config.yaml
crop_scale_min: 1
horizontal_flip: true
activation: "leaky_relu"
pixel_unshuffle: 2
blocks_per_level: 3
block: "plain"
upsampling: "pixel_shuffle"
init: "trunc_normal_002"
optimizer: "nadamw"
lr: 0.0046
beta1: 0.9
grad_clip: 0.5
steps: 21200
epochs: 27.8
weight_decay: 0.01
Rows from block 17, named by matrix and row number. Each number is 500 + 50 x the weight over its row's rms, rounded and kept within 0 to 999. All counts start at 0. Numbers have three digits each.
# conv: 3x3 conv (model.decb.2.0.conv.weight, 64x128x3x3, standardized in use), inputs 90-99, a 3x3 kernel for each
conv.0:549593518537287526511435571420428465437542440450465487422448528528655386442514517577553403453349561521579486556535526436467493459492477540413506506536440456429458452420462475437546490427380509485471500523507454436466441447461399521505371506440457516414521438483465529471
conv.1:477480566479293446534415434522461394497417490440467499378328397447463542488540461498484565442479479581518530513548495378313410511529486510467486500493494520488465472469521543457519592618499494505498488507496521496488506483520536513503561492550523625615481442557506490503
conv.2:538505565523379511582530535458474482496611445455499535556529513447539442437577509511426535348444687542644521516489478499622493474410466495507488558475542485400506522549487611464549592535573536491523555523490500498480497618538551676539467524545553487465597514516595490594
conv.3:485501489538521519497483518556575518518390624572479576481387450459591525543426471465508456477524471480471487497527464559434470452554545493478523523446573491475513568564483528547579499512583537520540544561445492447451536522469523446438569515510487489484395381565468444503
conv.4:485492540521541478503538574432439558481423496580589522418437526427538467516555525494408535539397578456553535491525530433570422451487465490377526452276399538456535515512464510582538505532471442516425424504528538479560459514509426543509465558551554521475487619442436559571
conv.5:451476493524570532465369476468428528403482514451438476482510496496493529460455539458524585445394541563546621461520565372365480365378441548526559507378527539429491530490505411438449510403512481470490482510505466482486428466491418432469398427434472542531493574572421461571
conv.6:491468526480505514602482585599425554551495520533540597451447493514397455531555533498522465489470439446462522494463480483479499475591498524495513527494434535525488474498562469462485569555614459531520509480528492446521587522536523449568617515667497548657508540684466555638
conv.7:485515561510442566523487492537463533455558537521384571505539549503552534500534574527536471557634459473445533522431512569617501460410541506472494431565493511442485426552475535553542484502552569489478392445536442469511561461557518442590563505650538617590503570654486601630
conv.8:529488549471273398526387508478466440466462372516472439543463522488456468465474518468519502517482523489562520526485531456494455470456482498510513538557516504524496504490485519483437496525522551519507508468464503484494441531476480608477482533509532532534455436475479532463
conv.9:510484479424423461533501475470460468494542579505519520508434473501418511498500505549509521433436488524518555461523478466294474474498493485471495504526526505484459431489448581476535537463491478390478451363526477439513418461504436522440473487465459440372440498505503492528
conv.10:455528587470471511558433509444535472478413443507538479531305480485452477524603553394543436432474467517529531532500580552386499483523536519502495555411428502477483491409682532556657588509738542502483511475497496433475614648592614656535686682586592541645569521636558517620
conv.11:509506509458520429493422555543494530548384519545530478457478497494380563460510443562524457502507526598541504518553486429389493538558465523522543516387504505586559444393454411410508447507516494524436550413490498428502435528399452448485394513397395416459544483612436439502
conv.12:522527552552443483504425514538488470556427442542501543510492473410360495522501520430452452510593500483426463485444495534599493509470535499551486494584447524509467438409520466514516461453524534437523518391465362394465514500403527372465498497546471416461480381539463426452
conv.13:471466429433505426519404506524464471556448508491499536550425488493450465516478448546460476515425474545485532542414484513428486516450491475549499493444532488491488410609502437461618587544574453547421490566533452432538446512429484517481475503576509549573487453665463438613
conv.14:459490492444605480548451555431497495571316609451582525495494508483326524546542480491529575444430565438467501519520494494606463550467526486480479490376513536540515544446506451585442469522373471520451447513449513488471507439539499372424467586518564455465511515466541567438
conv.15:440519575456527518523611480572435533508519547478517490551431498577448477508477503476508503476343485510501450578550498506435429548555515542454466618329478512468533394480468377433542445414391491445404471399468484417500395337430420365343489430487540453449510531359489448568
conv.16:542507542450345486484456491582400529527404527544463556491388496425425485528534494480548468469549431575511488544545548363404509462487539538465464462516489469516521439467596519350581530533594502475550507473498478487485428513477497488475490491430496533519537381622553451675
conv.17:564578524529541549457473510593575561542610554550592570516521452422546452468526414490453419505525433412524462502545532411372588505520602507496420433431508548456489576625469378495450575518465507542460457540436419487442391493451417526466441503426540606544537577520490619610
conv.18:454460547535423519511424513644535548611449562520500527434442477426510506535562491533481535441482479488440526527521529549514575484537494476462501488507498502480475500471520546501507558528558408456465431447455491489463551507572529495543571504538338445546456425623407471606
conv.19:457416470520405414479571584502478434531541498531516507482425418584654556525517491495525586497463569535579492420367459513525503556600597468483477486506527525454487515449395626615526554487550504503521467499540494518555527538508510527470479457435463430434499444402525612576
conv.20:422502535445494480560530538546579457516450486476505467522471481486593465520434559485492446552580552512428424514476499513566503473504488500568523518536423477566547460456495445485503529471518470480450443443408409368483491556495513503544543507549489524553533461586530570497
conv.21:557554489557559542502497510539598556509387496498568499556591528434461522510463490495503474557556497516545456518493560490621526574484501493501560519473485529536536444335438402454422465445476467437537433366471505477470521427358541414425521470354606508483465542549611456494
conv.22:479528456432375493499449499504498515543455393461436514550508485366341404497517502452468488524553550541524484586586531353355470429404471497513515483486506508490483553573538381381470575532557504511496531547525488514509511551496479509477491479495474479517556562532500487487
conv.23:528511552513426490491490515449524513552618499442557508511485548504538513461437445477551405459542474445587533500569502496566537514548538513508522523468359513496499457453443533560511486530503572479531534446508524466478507611539472527516466487464532506528497515539518540528
conv.24:520515525513409533473615508534508450450723463547401531503530497487577440536467473458470478519656521431409493490569529506513484446450460541486504483522496573451476484509435530485509417375438456523504477470484520497476369383346449397369340403389503425374434447449395447357
conv.25:560562417549491482496406448395565562445729502539498510465537480528478540425460444510531524520722507511511508571451469536432560484493558527460508503562525510537496546507277372480228351403375518456448472418411469414439485441465487496523384424388519412384458582364494544403
conv.26:476498461549354525496574537504595491438816470502482510557610525474573476598580476478569420527495541495599541525574504521532490528476477483448443611104372519552536528434426490456481450378471505425450462427417450433479562487452453460386453376421500457525501519478475489538
conv.27:498544491470580524444431477466466523496494570527496548488465465520614444556469538396421427423560523452489415535535522503499522500473501547564479490571682469508492450380520484504506488470505471507381506554409443473407514529461479589370524506438460520527532366460489448439
conv.28:511367487545564509480516452468656466504464467496532463490433438476416519533446491546516554503439473516480490500478486515348556564541501458351474468355520477467514592472503572438470536465475566443445485465453494509468457541448453524443450569510562612488587471445552531473
conv.29:487439489457474483507462514506533465515580478513536506503476417415576420521476494551437560526704490467296416505485520492564493453519479457491437551716539511539433534617510439485526540550550493485478516493488464470490596675662568730693592702745552662550689518646647648554
conv.30:494441467518510512482455469484626465363556543576514518536536434534457538487490523547510498549591473486526547440492431514354572449481563517574474498525547487466515484443421526438355418501395543503413470541376527533464425406493428389497502462449520473397484428494548488439
conv.31:508509511459515478531455547570451491545400467524544434471497489491377580552521488514508493505642536547540539494472437407381523556592510502550487505503484565474494457384500533321383417499468466550484499431457405411470459436512553431492493474462465480540400385453456316424
conv.32:537484511448492523492527521545545434560465496489493529533459487502357458529449512513565515435495529535603471444531472469522487569393545456472499407105368529488513534390489548417428608502520540496479538458460511475493500589493573578481521568445530415429547486425562469489
conv.33:487520498471394430557514512628476385533557423531559558499410457499503494449432483493511526509351593571539628533515470550484533531521561495531523511521564446473524366555577462469562485476554597506550509431462542501497468551473469441467554457497412489475435366583421349570
conv.34:452457494499627518540476529489459543468445437559516429494421531487553453528486496586557579458345597337504555521494511434428515464472494504504481555648580493411470509494450459499537495477556368400441498627526622518469468437504410515488547557506485554471544533510554386533
conv.35:530472476523491448570504532521522531476433496486559576545463541519310564574593555508497568439428466543463521510513509479453490507455502501463490532377478511522505418518489483517453481524471429422455356336449430407527433438521404532520487551556534563503519493442512513582
conv.36:447496480447591412510484539527551534590491473516525468534500471559351520517523490510522540510535503449388463416489476527419503501568479450497420493820389454410492492437495545482440469444485464409408466389496551460554484384493505351444454484484488463428488506421527491437
conv.37:409549462430511445545548474491534534552558449480420449526540491497421475462447465518430560509492505516571599487523530430502524492490522419422544418369497551408416509570502525452447572541497553556470479555494530540522474613596465572535508557534513519504622537556487558556
conv.38:449498456552449500541448500535424497532649544470521509480538498519440547476409578522471446571666438551478541579547536542569543526439535555518545522324571536443530396414431477458495438401482504443438541424489479474426367374351447206431426325477510450502515466574509399621
conv.39:603624509595504487546529518484475543359906520543514511558558542540518521510480441454421435486625423397556503549489487502448517591507534528492509502657514519558550443372444481407426500429381523513491440335425447401508412410327442545453444440426526477478398558439545544445
conv.40:497584502406455558477528519523404453573420410536416489527553472566598429511510471395495527525505517451679464544455479503536448523489491447453606442372590476484519516524524644523465508500562477463517378435527481479528582571494540554471462521509532451539415496475522508453
conv.41:469507446488461390422526448485476434499500453471375474541531501423506481441512543476411475564447544593599575500489456485540455467407456481519470463337415465380435549548485477578564505451590549607428515647496510595497420514480422479483479529512382435493504444540511582554
conv.42:470509476480523639493526530417526614501525588440499538546366580485581548544458562475483568556619506445602526470570518591408557551545455483432382519606523530417467378476356446549460428415414501491462539454490466392489363368407333393392349431388555526440525575532541542535
conv.43:490468478501661453450585438456512545486367614387482448493489465519497518472438446688617399556478456556481450499456466569609432562599491494505470520563488469462480471452489458409510498450556395522514467619482478574399515457481490523540509564364450480467538490531492415474
conv.44:466488469490373484495534471432559473517547613548442504494434452597586545536583608477521542517502500560594547522626509568262522485588513550477546576499598487511507451550440447381427573502520490476523501539557489525521475438442503492451542509545495468550426416556498501513
conv.45:495597483529559544432464455459528581468545467541542480478492464523406476492469443521480489462533493482501497493502492572326528469533508531539478507498534468562559376579463541538494501520537516518489546542513493436521573427656507437653492411624489599447569548562516555515
conv.46:487490552496407466504480538537507529468576505559504462493509443533468537521525521531559415516586473472593476475541462469361474520534529477542528423534337526556533482602475516525440517561530524467523493438463488427477491532497503555510459566500525516400495419536493481517
conv.47:489445425473500518469421478540408483455315411492499501456585504438472466509590483502493549529561472567413447437459449469569503455520502428478431419449439475466466500490468546520516550462475517522501560510496521590513608604632595553611631598622582577460546518537515487547
conv.48:493465546530526611534502469424501560501563489515520518485455474480419418512478546519565492327337485427446444478447450503608483432501495536370493584389566497552474536476557524507507591563580547454508482476542456517522564495571584507591571483555486487539541532543466515437
conv.49:533389506502460487445481500509523461461500550480515515477407446548417487604492479448536513563539456449536501379405520508501502502478485556583471540436318512581537511399478540534521360460501509453482483476503495479500592501510533497450551608483546431447607462487528480512
conv.50:494577580476527486499459416494476463476412379489480483483480510457363519463433460478496503461379532458476596499558508468451523483364513533480567516342493510503497456448442382371461380350437441472477424497461424445458387478425450488427440469394483621585559525610600523585
conv.51:459461428548552465510465612473533506523490491472437590503574527544574524477518552580562595512489560571539617522560541421513514375482474513440445513411443479427468509517460450426483489416465454448466458452463438429489478551510464563452481559545513578532586552470600524521
conv.52:440473465465469488473492472486426394450497490479472462441478427476438487472456496520495521473482467513449535421446398433472446466463469485493443508520519481468502442475444360422388515490527498486474490481489524520527532477543530476495535485490500465455447424471463466463
conv.53:509476543527572538523431479565459481512409471534546586512512517530473492521547542501431411486602474506514453593428540564667530562567505533472480550462578537527471429290491494574641482513518491524469500486474515491423505567510486566465548557509445396418326345522466507507
conv.54:527485478492442523556485538510433524519452491496519520465433489435443415455554455569588464454625496571499511512583594488374498485615429537460458493424455476515448531511507532427541527473504439431508442455474540505544641602647633594632581657526531535548547522625500630495
conv.55:518447484536367541509539493504532484452648498497455517471473508506600445504471507552531511534573494523582456510553556491433490480504513515409492541535565512494546431538563598493548587523547514486564517394479465448500509546569533582464541546574488543515522452559556504586
conv.56:465570526449481525465546461435518485495583480518453537503486516473531411592547556482440491432446593508612521497450535518484592539441527436465506358133391470388473490463514418436486516549583517519387548607470501555527594566579567591523643614592501429526554522510522481442
conv.57:528584565457621428486540512474542516550462566548607498545564549603681498535543507534515483537552596487501494542486524442643454554556459541425459542419583542422542542380487389523501538454436528476411485454384494491470534607546473602423537507524441459493600491481511444502
conv.58:509486576519281545532472474483473455476506459465555530506509576456485510544565460410463570578645601638468548546519574500480540454479535496475589467504460515557487551532543547501515543571502437499516465450451523457465498474497474429456506491509505548599615622599575540532
conv.59:509558468450417468535519558442455487527579522454521459457500476566605513474458500486479526528583534533532499462515503508528563492495501428502526420547556464560570533420479654622541465420415638532485582478444551516481470610518476524418521566418533516428646480582518520499
conv.60:482551539483532487422630477531475505458582432477452412445484487499564492432552425588515471545613497442491391483440453525557493451435521509485512443663533470386474583400504606624491549531533510489573492501482524569502550451502577567471542593481532460404558535372585491416
conv.61:449495475551406440559594535506467432457500521541555548434401456457586509563421549486551528508455543488469535523477478463530510468415494514492471509546489469479465410440518504548521450516549456456542498476504534472519532559462592581431604556555370383621450434577487540502
conv.62:519596575433453627454523500474450533576415445441387488494493504459709371569552540530560503532488529437510468496479562458651422521457492503488512516589492510468508546471447478586458469564499491483480529430439534330505684548484532536361519556572447439488468493506419464425
conv.63:491564552447373534527473540526526493565603416521543456530544498513567489499497512490529468449555426461508400465472474469485484476527500495485496426687471489512471528517536518433573526451528465450458516371448450385467463418470567459562425417577465525497481424561473479519